From a checkpoint of a small image embedding model: 3.95M parameters.
Rows from block 6 of a small image embedding model, named by matrix and row number. Rows with one number belong to one channel. Each number is 500 + 40 x the weight over its row's rms, rounded and kept within 0 to 999. All counts start at 0. Numbers have three digits each. After the name is the row's rms in percent of the matrix's.
After each channel's rows are labels from the 100 images, of 14976, where the channel reaches its highest value: "top examples" is what is common among them. Only what is clearly more common there than usual is listed. The data: numbers of one to four digits printed on busy colour backdrops.
# convs1: 3x3 conv (model.blocks.6.convs.1.weight, 128x128x3x3, each kernel summed), inputs 64-127
# convs2: expand pointwise conv (model.blocks.6.convs.2.weight, 512x128x1x1, transposed), outputs 74-147

convs1.78 115:542546539472476539504426477495502476465497488501593483421441540474485566512543480522507478526542491574487492492437514537542423517453492562482546543573551597484465513565513488504492479507567518
convs2.78 096:504492455527410465483468446508542486503510469523521487531453448524578530448569458472549484469481512506493508605451498417445510481542476490430492556430593490506473553576425471519507540455563503547517502544447555490522466463
top examples: white ink

convs1.61 100:499497478484549518493484614483453442456501509536480479507478453492529540519514511520578604448495527446541468558542559500552441490557486530484449483514424525443504453514454519500499459547428512
convs2.61 091:468493538422463509479487464506497487532524535570468528478509504532595487502490547539500534468505427518592447488616513493465510580542463481527507526470500498470459557617485551515567452526575511440466417504462551441498503542
top examples: length: four; black ink; white ink

convs1.31 091:533551552547548478523479510474543465411538544494545506469467478587461491518449476427541543535467545457519576475415491454548546552508556500488498492450558491514474474457495495526456518537548477
convs2.31 099:505461496538473500519481577469532500466432511545555486472457468509506505499466454560402574458526590487476453443454494508604480527507476474486508450453550475515470526536504502520506557479508505532471430507505523512505446487
top examples: black ink

convs1.114 132:451494497475474513430519493404514521453435413446522577473503449489507500502530581462503471425434485405551460473471473502506508484428469493506450491485462469595472521506509488507447481526539467
convs2.114 109:479497511487532495484471487470484570541472483438453500454461462411536558474494448511510508446521536429522529425470516530519486435422497483440499481550466469471489500478466507465463469513527491546470497483464491532495505579
top examples: on a plate; white ink

convs1.66 096:535552567543555487453526513494531467539457555445555563484509468513479471508519466518517473518485511467498472526539521493516464494553473490518485512488592534525529474455492512454503575465431513
convs2.66 093:515498532528522478511499548446519497508482513455514564459510482482529449572524537475436484491526581498532538466540481427487476472467434438538494449487479563518520495517410544578475483522497486517489478511507432547460460538
top examples: black ink; length: four

convs1.116 106:508479496406477454483483492487514483488510482530555458485495466484467540527576473527450471481472474517516439481514513441475503546508479523530387512497530462473504520504501526564535502525508438
convs2.116 104:428546530524559421495546492535473450560502461460495484471505454508517478477515457515503530483494492609490497470505498514513451527530474504539529464456472436459480525514513497522470532498484524550508554544511554511546468616
top examples: on a plate; white ink

convs1.39 104:485546509488555482528502532471497544503547485511493476468493502445466508489522529480558457412552499486515529526472523469507511506454497512486493444457520456483479518515588480565490543544552529
convs2.39 101:479510489445492499452547508479474504462453478504552473464505542514484486469525498582484527520495471531544509503515472491433485459467467436410502537558527473482524494554517505532527529525509519498443485450476495522505466496
top examples: black ink

convs1.60 101:510549478464444498500499443460540466528452539445584498508453511472452459574528441435493532515506464590462491471459426563524484453516489458491447485504513544482492435535481474473476489490541565
convs2.60 099:500496519457501520451535505462489507516403549456460558514512503457512523488442426497484521518462507510473503520512535561466532504414493474432509488503515460563469510613495564451482552536577518580455463478491488487482526554
top examples: black ink; length: four; white ink

convs1.96 098:473520489509525474543480552422536429549508522527527627477480425530469477447517526517406499539480457491484544497453564450525472512507522505441532491410407503514483526499550487561486525468496469
convs2.96 103:550522525490578542471546595494509384437498474468414431432496471518525393546552483481455505526509555462532439485468467499437529496466541519423448494482539536485519564488458521508477449462482525474547547539570486522544520504
top examples: on a plate; black ink; white ink

convs1.127 094:598437552550521483500467495585565473534509508478510549585436513536496456547522489501541513494447530529438509518519483486465517469515556525492421510482533498508484487542403473488509494549493495
convs2.127 101:531450469545569451455439517472493558521490516462531499522541452505424580544441500500504508492416461477518437586494556547492504541465500457483602497482510528493519456505506492491547485586565585515469530512594500518457461451
top examples: black ink; length: four

convs1.67 110:479448439475525588494559505501539472488537454411458415506490452483500454462492501522497480494442528528473483517562512425496492487529530478459548485491545439473517486545469451489482556465531497
convs2.67 108:451549487471539533483533416410460493468505487469459513475515482538483533515481507466519467455489515627553491499505537488473541496513534396489528515422558501448382509432561514513471469507522474479510470490537512471521532553
top examples: black ink; white ink

convs1.33 103:524432470505511494573485510505487517485503521541571546472477505562578497437465574525514520520470490511561516466495484617514507507434465531501546488430513515504454457445488522535485486455523493
convs2.33 104:486471449579511540585534427436550436498426538602537556517486494496588480503491505473431430521519509485459440555518463505443512496448505464402478506491509525537444451500538439428549557502413519429477505456450557460496520492
top examples: length: four; white ink; black ink

convs1.103 096:448518544466530405466560504428505554554492583442449488490491556476521543518492495514496592539460469536467554582511590471495476394502546539487497534428497468531533496468510486533511506521554533
convs2.103 095:500570523453431479486585506477543531425515498539539494534475528542515491533510600541461545486533509498546474467520493506519510433432486570501455474459495530583507518495477527431483490473586545522487600404511542533547494485
top examples: white ink

convs1.88 100:510525440500497553523532565571486460482446492489482479422548501481514461508485445471475477507516500402602503527454510440531516474549559480444438491446464550537485483496553518507507433570487553
convs2.88 101:444414467525453508410474509482499472503464583499539509486488491451470453488527430466471466593520529499486513438514513599495452481522550496494468498489543487541537521474500475549537556513476458535526492478552479555490506475
top examples: white ink; length: four

convs1.52 146:503491430497506520470471490454511497518433481443510531486510453463456561508532586508560494501504488403497518467472439491529503537474523493440435476516516432535547485520489504513490442486493457
convs2.52 104:513513488521562508502489472516461477493450508468468560485457571518502454514453489486503435541486488556474448455520468485485459494439418488483462430539514460477537520468465447432526518461525497488583498527528427506504465562
top examples: on a plate; white ink

convs1.119 097:505476456551507477477477536519491448476408517439385503444566508439457529497513598479480501567446447515482494507529513514519460428485493531478555519490489505479577449563478480496516483454465475
convs2.119 101:436585454510492483525524458528487576531544539496495483452543561471531580502493459547472513540429460554514494536442477503470547512576465486490463518472580445489468472507566495467474472565503610468524514474533487491457518491
top examples: brown ink

convs1.105 098:562474518529509449475490507534498512504553554475479473464515495502531489465489513553477451513537537467528496509498498614515495473484462460579477543518467552514557467512503487480596606549488505
convs2.105 097:439523483437501605549549442490429525511437494606542478516496549503450581513464522469474496498483589535496533490529455473462484470495516503480477480499556474498568425448388506554533529507539483439437471471526481407420561464
top examples: white ink; black ink

convs1.102 099:558551571499468462520519469539511536467529470412469608459472493485463481427496480506468540459498520521488584528465498428471479509498501541569452542508474543450433534506496545484555531509563556
convs2.102 094:586478526502500516458499460443475526486472541465469460460499468436522528509500462484522494474506539421560477517409383532512485517535476517519502487435429515448506478573431491557516515572412507523472477400513536468528524537
top examples: black ink; length: four

convs1.48 110:495462510503505485516442515473496514492488453538418578463533539520509458502493469435498511412473522512563526451507495481490464460522580517462465462473480486499474512500460511481462516401464445
convs2.48 103:481525467517506478462415436482524481476492562513410517505526481556458550431488502529506517538506560459521556490507485502468520495601556459461465436455498519515492493482429507522497531436492552529566467500523490456487499530
top examples: green ink; white ink; black ink

convs1.53 107:489474510492459488454540588566482465535540574538575516492496562454480479514472424465507511557503517534443515513471556511536499483498479491508512490465532516575537512576573563453537402460484500
convs2.53 100:516515586452420560521579482483557549517487613522491582454539514444506527508514536435521510508449504555472521514522521481498559535511504536445556526396544466517517504467563510555523482527556513417551511460514484526434523556
top examples: bold; green ink; black ink

convs1.51 105:464405519527471543478445499554487513513486483469520588520516490482510573471475500538549610487415565498512500493516505485500534490471565556498516604459538468488472502489557486511529525508479495
convs2.51 093:456466511480493452481579497451470476510547455559515422513538456480436472455504436472509507497473506520536522542513420454533539523486440476480521464445432442500513540510528514470489460465556477449495522481477515570461461507
top examples: length: four; white ink; black ink

convs1.76 097:485406515472440499460490520546516436515541426518465464556541534529498518571520551522490526535472488463524465468546567458477592510521407578559503490423554459477462512524518509414433479594492570
convs2.76 090:485481480466574429414498502494425547483509496563451465493507494548518570500567491429472454522538484540547537521477512493461491536476512496500511494455594500475505465453530477489507440410497479426498548458496523541510517472
top examples: black ink; length: four

convs1.50 099:484510568516580467491497527487464519450453469425492439552497498540527534594520564511530510467486490556525523489511486459531492474458521492570441437575524506496489534561521507479523524533489442
convs2.50 095:577463509534447489656484497490496445490503535521498495511503522580498472434574539493479477458433567478560409398416533472495493488444503471526501503599501457567561530554561502580563442502451561486511565500516471470523432513
top examples: black ink

convs1.32 091:524551440432531493518497515544440541465503605556473536501474546446535483423546537569484501475457494489526476536455568549480539500489541521537497513437491492447478516511513439502450477539468466
convs2.32 094:491498515496461463431455460496454511551499560510438525513479546552449535472528461484545562467550478444473572529493443459480479427506481570463510497538568477480461499511468488521434543496438526491529568437493508463435470508
top examples: length: four; white ink; black ink

convs1.73 082:439456440462547499513466547498500485572480562515416440481430470498509526486473465492500491533466510500493497473547533493512468481460520499431462437444479470510535516508456539447471556536522414
convs2.73 109:586513485571518495454557485447403411524486489524412524452521512522538473554480444450513566507478511496475412523489440514574579547585507491461446463477484458514557470506490498484499584430474476499516539515560510496519542563
top examples: on a plate; white ink

convs1.69 117:434466430475554487443467474510506495468492476471464537453517420506490460505503549487531520502460406473434516467522488513443470517495386519471475438519453522572447491520435452490490507512511384
convs2.69 107:470498507505480533510483464455468504536432516494526501533498477428456493447544513503467493506546495485522465497512560554490564637441541520484510415479512517470441492488463569556504506363525507528512425551427566558606527522
top examples: on a plate

convs1.4 135:478505399514423509523498474477480476547464451446475518469546455492513501461534512527542483450499480361477457531479489507480458478506503492512507476437473488538482506488475431446440402509488389
convs2.4 108:446499451568539450487512450514508536498483467512444394471503587514467479486481494531449498489580495548488503481431503554465519480550447465495537515515524486484489470502474495477418451464519577513481521484493477490471487542
top examples: on a plate; white ink

convs1.26 103:459545441581444542455461504466490547490499483523515545505501532545440554551503465550527556532478479520596496579498447551563522454481465451527502600503476463498467475457463492474477527536467523
convs2.26 103:530525480551553439475517529486443527521472425466545474583527483552487511516489547435508482484511500450590448547494472512597528576501475504495475537488540419465467501492549498487625575525542498474473482508491466522470499504
top examples: white ink; length: four

convs1.58 098:479477420516539483517607556462483445556501493495525485489564545474506479520488554530512483537458474540479420470505503528409593496453429533527478497525453561457481494483570463527451471510485605
convs2.58 104:487522459494480455437463495491509520499492495595526482477491472474526455491550475481484472503494506568507507537499503515463458571574541466526520498531475448550486441524481546552477516482481510470454500464504519549476450459
top examples: black ink

convs1.91 086:559429534509546558529553530552530490479501508493529580501487487483537561514495536481587528457437502478465474527521561439493481490488542508484552549454480456490495479414484474473466481419581426
convs2.91 104:488513460511546447510474481537504562492523496486498466495543489570480463522486570478513503527464502512527446563490522497469519541485458447572455435520482499528541583455494511545543524469521471475524554415535513490517435504
top examples: length: four; black ink; white ink

convs1.24 093:554491447436476535452537502471535435497464451417460515570490540486498513446464474468505470496443463452495475516428452538446586489569539543492521420437575525491424515547443514489537483452463477
convs2.24 099:482528470580530522597561477412431488457499555495516508472476474511564453474544542497468511597403443453543501521491469475556505489499492512457519526469459506518515515462530447547507489583513482389476530565502487507445465498
top examples: length: four; black ink; white ink

convs1.95 103:515484552501420565471531420535533463524493539473491501530497540547452501525528470446483576416498502426467415448504512505520485485454433553466509529492506519572527484443552496559507590444481466
convs2.95 094:546494483486545561522538522545539536503463566548500571464508508454472480538526477502490578489490484452510497511505544535510510550452504470557501504511505483510538517505527488477493486485558510543501558484486539503532491481
top examples: length: four; black ink; white ink

convs1.30 094:475524498572510415472517528497470490468457448564501536435495461529387495519505527528498499541467486515558469491490503450540516486521484468493528549477457497505463474468490508521505448518513407
convs2.30 106:522582487404492522478530497505454491452468466547594521500474491517518485528519479484413461582506555531533538505450555539520569571478513478483549483522472463512558431523466499445465487510580492532455365487504528515530514584
top examples: length: four; white ink

convs1.13 106:480432521513467543475505479541547503523501565466494507485519561531439537494554548495451500519585506481412475512546505554374488498479445539495504531488482411437452513488481527496496470511522535
convs2.13 109:503443474459445516509427518514527573528466499415490569516505472469489463470526516516539476452531513531516500475460466544571526529537555490507560458481494436516557479482458511501426528553484469531456428495499489462506564446
top examples: pink ink; yellow ink

convs1.28 110:434450421493484575396488472559488454478503502469437437465516514465471485468416502469521580471526513475506438462474482437483455411423465540538461516506418539498483469494543530529537421488493518
convs2.28 100:526505502551581534482491543508477475506471487521476482502439483492533445490530486504524562561444472481518470513532519480439488442505481520538511512511477511495551511500501492441469526522524462487424503445515526519489573563
top examples: black ink; white ink

convs1.68 110:471498504498486467486523518571457505459524483469500516471547546473467529496463500463472446471468490519547546446550484538569460421462576499467539466515514441449543518445494523461453501482476569
convs2.68 098:507521505490572557522534548452516476547493557447424510451620513513542544549561473517451545549524422517589485460600559498530571475516550594510522498473498566509500473506539521463456447526531494531562471530519454436499535499
top examples: length: four; black ink; white ink